{
  "loss": "cross_entropy",
  "beta1": 0.85,
  "cautious_weight_decay": true,
  "batch_size": 128
}
Rows from block 3 of a small image classifier, named by matrix and row number. Rows with one number belong to one channel. Each number is 128 + 32 x the weight over its row's rms, rounded and kept within 0 to 255. All counts start at 0. Numbers have three digits each. After the name is the row's rms in percent of the matrix's.
Before each channel's rows are labels from the 100 images, of 14976, where the channel reaches its highest value: "top examples" is what is common among them; "patch colour" is the nearest of a few named colours to the mean colour under the peak. Only what is clearly more common there than usual is listed. The data: drawn human figures in many poses. In brackets: how many of the 100, against the usual share in percent.
# convs0: expand pointwise conv (model.blocks.3.convs.0.weight, 192x32x1x1), inputs 0-31
# convs1: depthwise 3x3 conv (model.blocks.3.convs.1.weight, 192x1x3x3), a 3x3 kernel
# convs2: project pointwise conv (model.blocks.3.convs.2.weight, 32x192x1x1, transposed), outputs 0-31

top examples: pink trousers (31 vs 8.1)
patch colour: pink (55 vs 12)
convs0.102 094:128179128137075092144147158120126045172127126112055129128156148194122098170128158124143129114149
convs1.102 085:094133095079191119132148134
convs2.102 067:127128125087128187126108129124174130156083105116064037128154120121128069126098118107141123071134

top examples: black trousers (69 vs 8.6); black top (25 vs 8.1)
patch colour: black (100 vs 11.4)
convs0.16 092:132145135125064101118129131137122109128180119075112128125167119161046117127139145129123156227100
convs1.16 092:095113102155163146088093082
convs2.16 074:102113097106040114150151125169127151106150137126129134178131088123106122119134062135068150196142

top examples: pink trousers (57 vs 8.1); pink top (32 vs 8.6)
patch colour: green (28 vs 4.5)
convs0.5 097:133104122132089090197168203185060125178121128127095098109133155136132128125095120106127089113128
convs1.5 088:102117109115116178080079151
convs2.5 075:145127183129140087116142220145135130157124129127128079175130183127190128101120102121130064125105

top examples: pink trousers (80 vs 8.1); pink top (32 vs 8.6)
patch colour: pink (45 vs 12)
convs0.135 111:114125131117092134162156135108119123116127124131000111070126130138131125110138097070118128119137
convs1.135 090:181159092100136160109100094
convs2.135 082:032129176025101161136146127126130136134166114146136140127159110112106131156127122140161167125104

top examples: yellow trousers (70 vs 8.5); yellow top (37 vs 8.7)
patch colour: brown (59 vs 23.8)
convs0.164 126:153166135126124127129164157088155128099128111124106131127134085123131113121136118100127255142137
convs1.164 091:129142084153112057122139160
convs2.164 057:115157190121128128108142130114190125133139104048126016127140163094128121133128127112140154133130

top examples: teal top (57 vs 8.5)
patch colour: green (50 vs 4.5); cyan (28 vs 2.2)
convs0.26 102:128155127138149130132112102128122127122227128126126188085107100127042157155183149132131157131100
convs1.26 110:140112124137148137084059088
convs2.26 111:112127110106135173143122135128132128130160058052102128136176119086111097124100174133197186119146

top examples: yellow trousers (77 vs 8.5); yellow top (25 vs 8.7)
patch colour: brown (51 vs 23.8)
convs0.109 100:133124127124126137129134134079163128101128091144088128161176089122128094112129103075131246162132
convs1.109 092:121124087156140070163119085
convs2.109 099:167152179132171128097111141128165102128122083077102015119156178136143131128128144111123143125123

top examples: teal top (37 vs 8.5); red trousers (29 vs 8.2); red top (25 vs 8.4)
patch colour: red (38 vs 0.3); green (25 vs 4.5)
convs0.50 095:132130128090123129129219139073128106129129131173113137133129094136091096125202053110129157095136
convs1.50 106:113126100155154071157138077
convs2.50 112:173128160131131128125118139183113078155068116103120074124126192165175104131093204129133112125122

top examples: yellow trousers (64 vs 8.5); green trousers (29 vs 8.4)
patch colour: brown (51 vs 23.8); green (25 vs 4.5)
convs0.41 099:123163128163120130128168071081133130121134129143062112101241115128130124163114176118128149141108
convs1.41 093:148089158147057141137104141
convs2.41 064:073129125092130085143059099160130121094155056075128069160171129128080124121131104122135138140141

top examples: pink trousers (69 vs 8.1); pink top (26 vs 8.6)
patch colour: brown (49 vs 23.8)
convs0.189 097:123142141114077128213176191110051124162064129127134149127139102135134128140143127139153123084140
convs1.189 099:162128121115062111085094113
convs2.189 092:142123130126099059184145128195060131141141136171086118119094136117144126126120098126072108186101

top examples: yellow trousers (51 vs 8.5)
patch colour: purple (25 vs 3)
convs0.87 101:100088120194204142110138117135140169066175131052143148167119131127115177133134132135139141129109
convs1.87 096:146174115172182141133154159
convs2.87 114:191210133085036148125126129134093088139100163141125119071129122128146102128129121129089132125146

top examples: yellow trousers (79 vs 8.5)
patch colour: brown (61 vs 23.8)
convs0.96 111:154140137139116136141128121042103111109129124130128185120139030122129129157129135130144219139135
convs1.96 110:107119132123117185121137199
convs2.96 050:127146142135115106071137128126134123123163135115130144128099255136115139175166125126119122137055

top examples: teal top (74 vs 8.5)
patch colour: green (67 vs 4.5)
convs0.80 104:125143111129128095118137129130125130105199135132090215080149129121112146149200099130112122137051
convs1.80 099:173130102177124119183154108
convs2.80 092:174108161135134119127080123102127079128128104098177065144107149128128083173095174091159058130125

top examples: teal top (35 vs 8.5); blue top (31 vs 8); blue trousers (31 vs 8.4)
patch colour: blue (53 vs 1)
convs0.85 094:122125103136129120114212106130132127086183126134044187085148128133101129143189129125128165140117
convs1.85 091:136119080135168147097131067
convs2.85 067:124110127096187129152118140120123126153146077045118066178128121034111131128117110126145128120133

top examples: teal top (48 vs 8.5)
patch colour: green (27 vs 4.5)
convs0.190 108:125135136121118120124127122087141120127183127144128187105212161129074123142226122124130131125081
convs1.190 086:087142181089109143102109166
convs2.190 078:123118094128121127120116103170082128126132114103030143116098094141107125181128201133189150133099

top examples: pink trousers (83 vs 8.1)
patch colour: grey (72 vs 34.6)
convs0.35 098:125179141089120057204127135126089084131135138130065126117165128128136121143132048148136138127097
convs1.35 079:154069146127130122093177096
convs2.35 107:128172131043102083192113185159090130148138140123060103112145123099136119125086125160126105130128

top examples: black trousers (48 vs 8.6); orange top (28 vs 8.2); orange trousers (26 vs 8.6)
patch colour: orange (37 vs 0.5)
convs0.37 123:130134111115129104000128112164143132128127141136139119140183146121129114126114120128105129129127
convs1.37 090:110100135112071089170148157
convs2.37 068:041108118080125157110136128129127130130130117127170124161195086064083124181093129131165133111132